Weights of a small masked image model.
Model: 25.3M parameters, 48-pixel images, arch vit, norm layernorm, activation swiglu, moe top_k, num experts 8, patch size [8, 8], layers 12, width 256.
Training: 7300 steps, batches of 128.
Data: trained on rendered made-up planets, 48750 training examples, 19.2 epochs.
Rows from block 7 of a small masked image model, named by matrix and row number. Rows with one number within an expert belong to one neuron, the router's apart. Each number is 128 + 32 x the weight over its row's rms, rounded and kept within 0 to 255. All counts start at 0.
Before each expert's rows are labels from the 100 images, of 14976, where the router gives the expert most weight on average: "top examples" is what is common among them; "peak on" is the class under the peak. Only what is clearly more common there than usual is listed. The data: rendered made-up planets.
# router: router (model.blocks.7.mlp.router.weight, 8x256, trained with AdamW), inputs 0-127
# gate: expert gate (model.blocks.7.mlp.gate, 8x512x256), inputs 0-127
# up: expert up (model.blocks.7.mlp.up, 8x512x256), inputs 0-127
# down: expert down (model.blocks.7.mlp.down, 8x256x512, transposed), outputs 0-127

# expert 7
top examples: lava world; full
peak on: planet
router.7 [162 153 142 126 188  99 136  81 122  90 129 185 114 142 156 108 172 121  55 151 130 145 100  84 129 169 121 141 160  67 115 121  97 140  79  90  98 163 104 100  88 155 138 159 159 136 115  87 101 106  91 109 138 128 124 154 127 117 121 118 115  87  77  87  67  42 152 108 105 155 106 155 118 174  98 105 134 128 137 114  93 134 152 113 126 137 175  64 104 184 149 123 159 132  84  77 118 105 190 109 133 126 112 130 188 112 162  88  79 141  56 143  90  83  67 138 177 173 151 158  89 192  74  60 122 139 114  80]
gate.3 [120 160 165 153 167 204  85  93 167  88  97 125 192  88 131 107 119 200 148 118 125 165 131 185 106 134  90 143 163 107 152 116 121 137 124 133 136 163 100 118 129 152 136  91 150 143  86 103 194 130  90 108 117 185 158 168 117 180 128 129  87 113 107 120 188 143 117 101 127 120 165 112 128 104  94 104 113 143  89 126 155 143 146 125 154 150 152 129 108 141 104  97 146 140 132 113  62 130 123  89  55 143 119  91 108 151 163 210 116 167  78 132 122 149 158 186 117  97 139 136 131 132 150 101  90 123 115  83]
up.3 [117 126 169 172 122 165 137 118  99 135 120 133 133 101 119 135  93 145 145 130 131 186 111 141  89 138 135  78 163 120 132 170 134  94 134 154 155 130 133  59 167 128 136  80 186 143  60  97 166 135 139 113 112 188 126 167  85 131 160  78 168 104 100 147 122 125 135 114 125 125  79 114 166 134 161  91 143 111 122 154 111 141 187 128 116 117 146 117 121 139 113  77 201 132 112 150 121 111 126  81  79  61  83 145 132  22 129 183 186 159 189  78 135 125 142 107  88 100 116 103 114 193 110 161 132  92 107  76]
down.3 [174  92  91  67 164 114 164 130 128  98 114  95 125 213  75  97 145 132 186 163 182  86 127  92 111  72 140 140 100 145  94  82 132 175 154 155  48  99 118 147 202 191 121 146  97  87 160 101 164  97 113 102 120 107  98 145 112 143 151 128 104 120 133  96 163 129 121 157 114 131  80 129  73 136 147 125 127 118 123 130 105 143 109 137 160 114 105 107 119 121 121 127  76 175 122  69 173 145 104 151 139 170 166 110 167 129 119  53 118 158 138 110  63 153  77 130 142 103 191 111 125 165 115 133  90 113 167 143]
gate.4 [136 130  88 111  90 100 132 141 152 167 127 131 114 103 118 113 100 140  90  67 141 114 164 101 124 123 125 154 161 134  32 149 118  84  98  85 110 153 107 135 134 105 145 153  87 117 100 158 151 119 154 200 120  55 114  71 125 140 162 105  72 108 132 131 166 100 128 189 223  76 123  95 154  79  92 123 140 136 103 125 153 160 173 144 141  85 144 148 122 108 162 114  46 187 168 128 165 153 112 112 134 189 130 132  94 137  59 100 131 197 132 139 160  88 136  99 105 143 143 155 178 171  77 167 120  95 115 125]
up.4 [ 77 129  69 136 139 131 108 120 168 120 113 127 121 141 144 124 134 139  91 136 193 117 163 157 132 159  74  90 170 101  89  87  61  99 107 132  97 160 127 121 145 132 168 147  89  80 149 121 181 127 164 158 106 106 184 143  78 142 138  53 139 157 153 191 130 101 115 177 158 134 144 113 137 103 111 124  72 136 119 126 106 169 162 140 111 123 130 115 123 115  85 142  89 150 131 102 171 142 120 125 160 138 116  85 104 177  33 100 129 142 100  97 139 110 100 113 150 129  40 137 157 178  91 182 174 127 130 104]
down.4 [121  96 153 132 111 113 121 139 150 144 110 100 128  99 158 118 139 137 145 156  83 137 126 168 100 101  89  84 166 147 121 120  90 102 132 141  60  71 103 114  87 141 150 130 140 108 125  82 158 130 106 117 159 157  76 164  78  74 125  44  91 106 205  69 180 175 108 103 117 126 157 142 100 133 113 152 104  79 184 144 109 149 157 104 145  98 135 124 129 118  90 157 164  40  98 149 131 137  97 167 117 124 193 139 148 137 174 115  97 123 144 156 132 164 128 127 155  85 122 152 114  95 114 124 111 154 132  74]

# expert 0
top examples: glowing rim; cracked ice world
peak on: planet
router.0 [ 86 159  87  88 170 149 131 128 167 118 124 114  70 142 160  92 121 156 123 203  93 138  99 140 117 171 150 159 181 147 109 111 170 100 160 182 133 169 176 190  87 161 132 160 125 106 142 110  90 173 101  59 119 161  92  77 131 117 105 125 162 127 121 138  92  69 108 111  90  75 105 139 151 114 116 110 154 147 117 100 114 163 157 141 105 126  59 138 172 179 127  83 114 133  94  92 163 179 152 126  68 139 137 143 115 109 127 171 135 113  96 175  85 168 148 120 113 126 130 169  99 169 189 132 141 112  99 138]
gate.3 [148  61  82 169 117 123  92 156 100 116  93  83 165  90  85 116 122 101  88 144  90 139 110 168 164 140 105  85 222 108 115 165 195 147 152 136 156  94 114 107 153 106 173  99 154 101 164 135  86  62 118 102  92  98 116 105 111 173 164  83  78  88 180 105 182 130  89 153 190 175 167 162 146 151 115 147  92 136 111 167 127 103  68 103 104 179 156 119 154 107 161 143 118 127 114 229  61 131 149 175 109 158 130 156 137 123 125 153 155 160 181 126 165 107  87  91 125 103 116 120  66 120 132 161  96 121 108 207]
up.3 [153 136 139 141 105 112 134 130 123 163 110 110  74 110 152 140  80 131 145  68 119 137 140 107 148 142 172 126 113 157 164  37 105 103 119 143 128  80 135 135 126  97  76 160 161 109  99 150 192 140 114 157 141  93 113  69 166 100 117 143 150  47 114 133 139 137 154 171 128 174 124 107 146 175 108 159 173 154 125 120  96 124 120 177 127 151  95  64 173 100 159 103 154 131 143  58 151 144  95  97 150 139 124 143 104 184 137 107  91 154 169 156 117 105  86 163 114 142 132 151 141 100 133 106 123 149 153 109]
down.3 [120 100 107 102 126 119 102 139 113  89 105 104 135 104 118 159 109 131 107 129 149 151 147 151 147 147 142 104  84 162 149  86 148 145 127  41 126 147 134 118 143 147 165 107 112 157 120 104 138 126 191  54  87 188 158 159 149 148 111 108 103 108  97 162 153 121 145 138 156 133 112 160 179 125 122 131 103 150  88 163 138 128  89 125 232 206 169  90 107 159 163 157 179 167 120 152  85  77 110 102 117 131 177 171 174 121 142 113 122 181 165 104 127 141 112 100 124 123  58 182  86 132 124 206 191 152 186 195]
gate.4 [142 131 126  76 166 120 129 111 128 158  78 121  96 115 131 113 193 169 118 107 166 155  87 102 162 159  52 160 128 135  64  65 152 149 122 110 159 185 121 136 178 178 196 154 108 176 142  97  88 194 138 106 127 120 116 112 155 141 130 130 181 111 140 154 117 134 146 134 133 124 140  94 198 135 115 151 126 112  92  45 167 111 161  80  78 139 133 159 194 144 113 121  75 154 146  58 147 120 112  81 117 175 128 112  82 136 112 148 187 115 106 119 125 168 125 151  95 118 139 165  97 104 136 113 162 156 172  52]
up.4 [132 114  98 136  78 126 144 106 121 168 150 148  73  98 124 144 145 105 112 130 115 184 112 116 143 144 127 135 171 106 167  97 114 123 134 100  82 164  94 144 120 154 110 100  70 122 128  97  89 150  76 139 183  77 129 132 111 140 151 137 177 109 141 127 126  37 152 145 109  84 116 184 121 112 173 165 134 148 113  94 168  62 100 176 132 182 159 158 101  57 122 121 132 142  86 114 112  92 141 122 112 158 145 190 118 164 181 102 123 111 121 116 147  96 142 126 141 112  92 117  95 188 126 127 154 168 147 133]
down.4 [130 184 148 167 122  84 156  89  96  90 177 118 102  97 128 186 136 103 159 178 156  91 117 102 171  80 134  87 182 134  87 139 144 120 169 153 126 158 112 120 102 108 124  80 121  86  90 152 141 149  91 124 184 154  79 103 170 103 121 187  58 182  87 106 188  72 136 143 152 127 143 161 149 131  79 144 107 212  92 138 128  71  84 128 119 117 107 107 192 142 172 140 161 123  56 166 103 168 124 143 111 147 145 170 156  95 137 152 122 107  92 130 104 150 163  93 112 161 127  93  78 193 133  94 158  83 124 153]

# expert 1
top examples: rings
peak on: ring
router.1 [ 96 153  83 126 120 160  91 163 146 184 127 136 100  61 146 134 170 133 171  89 108 147  86 111 143  91 149  94 164 108 146 127  95  93  60 124 190 164 124 154 122 115 135 149 149 158 166 137  95 149 119 100 127 119 181 162 106 152 178 165 140 102  88 107  68  74 121 131  80  85 158 153 124 105 106 148 150 123 150 171 165 183  51  91 100 155 112  99 127 163 157  92 155 160 131 108 124 100 142 166 171 164 124  88 162 126 126 100  82 175  95 160 144 163 185 125 100  90 165 152 139 164  88 170 169 145 184  99]
gate.3 [127 158 142 116 141 127 151 103 122 132 120 137 155  89 207 124 185 121  97 105 155 125 169 156 102 125 112 149 149 154 143 120 127 123 180  54 130 168  80 137 105 115 117 111 156 163 134 150 116 119 150  76 189 126 115 148  99 173 119 172 167 115  92 125 142 129 150  95 135 124 116 189 117  52 105  70 116  81 105 136 145 191  96  89 119 124 153 152  73 148  71 121 158 131 172  90 108 115 116  92 140 166 104 111 172 155 157 133 133 150 113 163 172 191 160 121 127 160 181  86 133 109 168  89 167  75 129 151]
up.3 [144  55 133 166 117 137  89 138 172 169 113 131 129 152  97 150  63 100 152 115 147 139  82 154  95 185 162 154 142 129 131 148 176 119 152 200 104  81 154 106 113  87 132 135 122  79  54 168 159 133 128 146 106 109 138 183 133 116 116 144  65 105 142 117 124 165 142 140  49 145 118 128 191 161 138 120 104 154 117  95 203  90 150 158 150 129 164 109 175 122 115 106  81 123 149 115 104 155 127  99 149 134 135 110 151 126 140  75  86 127 148 126  55 122 122 112 115  87  87 141  95 155 126 158 143 118 166 145]
down.3 [177 114 111 131 118  78 163 161 108 126  85 177 109  81 120 165 107 107  88 111 137 125 135 193 138  67 139 156 136  97 132 156 155 147  99 103 115 104 185 141 148 114  95 132 100  87 138 105  99 127 130 108 179 177 173 130 134 186  93 123 164 123 118 160 142 138 175 165  84 186 118 123 143 136 125 144 156 117  60 120 178 130 130 124 158 103 160 132  93 138  59 100  89 158  72  96 165 114 128 133 108 142 102  93 117 133 139 141 124 131  93 174 122 129 133 122 107 121 163 145  95 145 178 165  97 125 147  85]
gate.4 [198 123  90 118 119 159  83 149 140  58 112 131 114 109  97 187 126 147 138  92 107 101 115 126 132 143 124  74  83 119  88 197 159 148 119 129 101 119 212 137  87 123 170 149  90 122 111 115 119 165 154 169 149 159  96 158 111 157 136 177 104 132  92 109  98 152 163 132 138 109 133 119 100 106 122 152 112  95 195 102 107 164 114 155  88  83 102 106 129 114 224 130 170 112  33 135 156 184 116 160 101  65 131 115 194 149  92 100 143 118 124 139 133  96 112  82 115 131 104 113 122  71 167 117 233 120 135 107]
up.4 [ 62 121 219 125 120  47 115  68 115 172 157 131 165 135 122 145 131  71 169 127 134 164 158 104  80 155 109 140 126 119 134  69  71 183 190 119 159 149 114 156 143 135  94 122 131 101 123 137  75 109  65 110  92 114 131 126 151 185 154 108 175 110 152 148 162 105 155 144  73 174 125 140 147 138 148 144 158 161  76 181 148  68 108 155 173 106 151 114  90 137 131 147 106 169 168 104 112  93 144 116 148 171 100 185  90 134 169 122  85 138 149 118 121 180 166 124 170 143 151  82 138 137 100 143  56 155 100 150]
down.4 [133 172 130 151 141  89 125 127 103 153 135  81 115 149 147 172 129  67 157 135 124 137  70 130 134  78 166 100 137 127 121 181 139 154 115 134 198 128 143  89 123 115 109 163 141 130 114  89 130 117 157 174 128 166  81  70 124  86 139 165 183 193 169 133 156 174  60  81 126 128 132 102  91 158 142 146 157 121  59 111 111 149 196 119 168  95 144  83 150 173 119 122 177 144 108 175  94 129 144 153 133 170 149 188 166 148   6  97 129 101 175 112 122 142 146 131 165 124 151 189 107  86 139 154 127  91 101 101]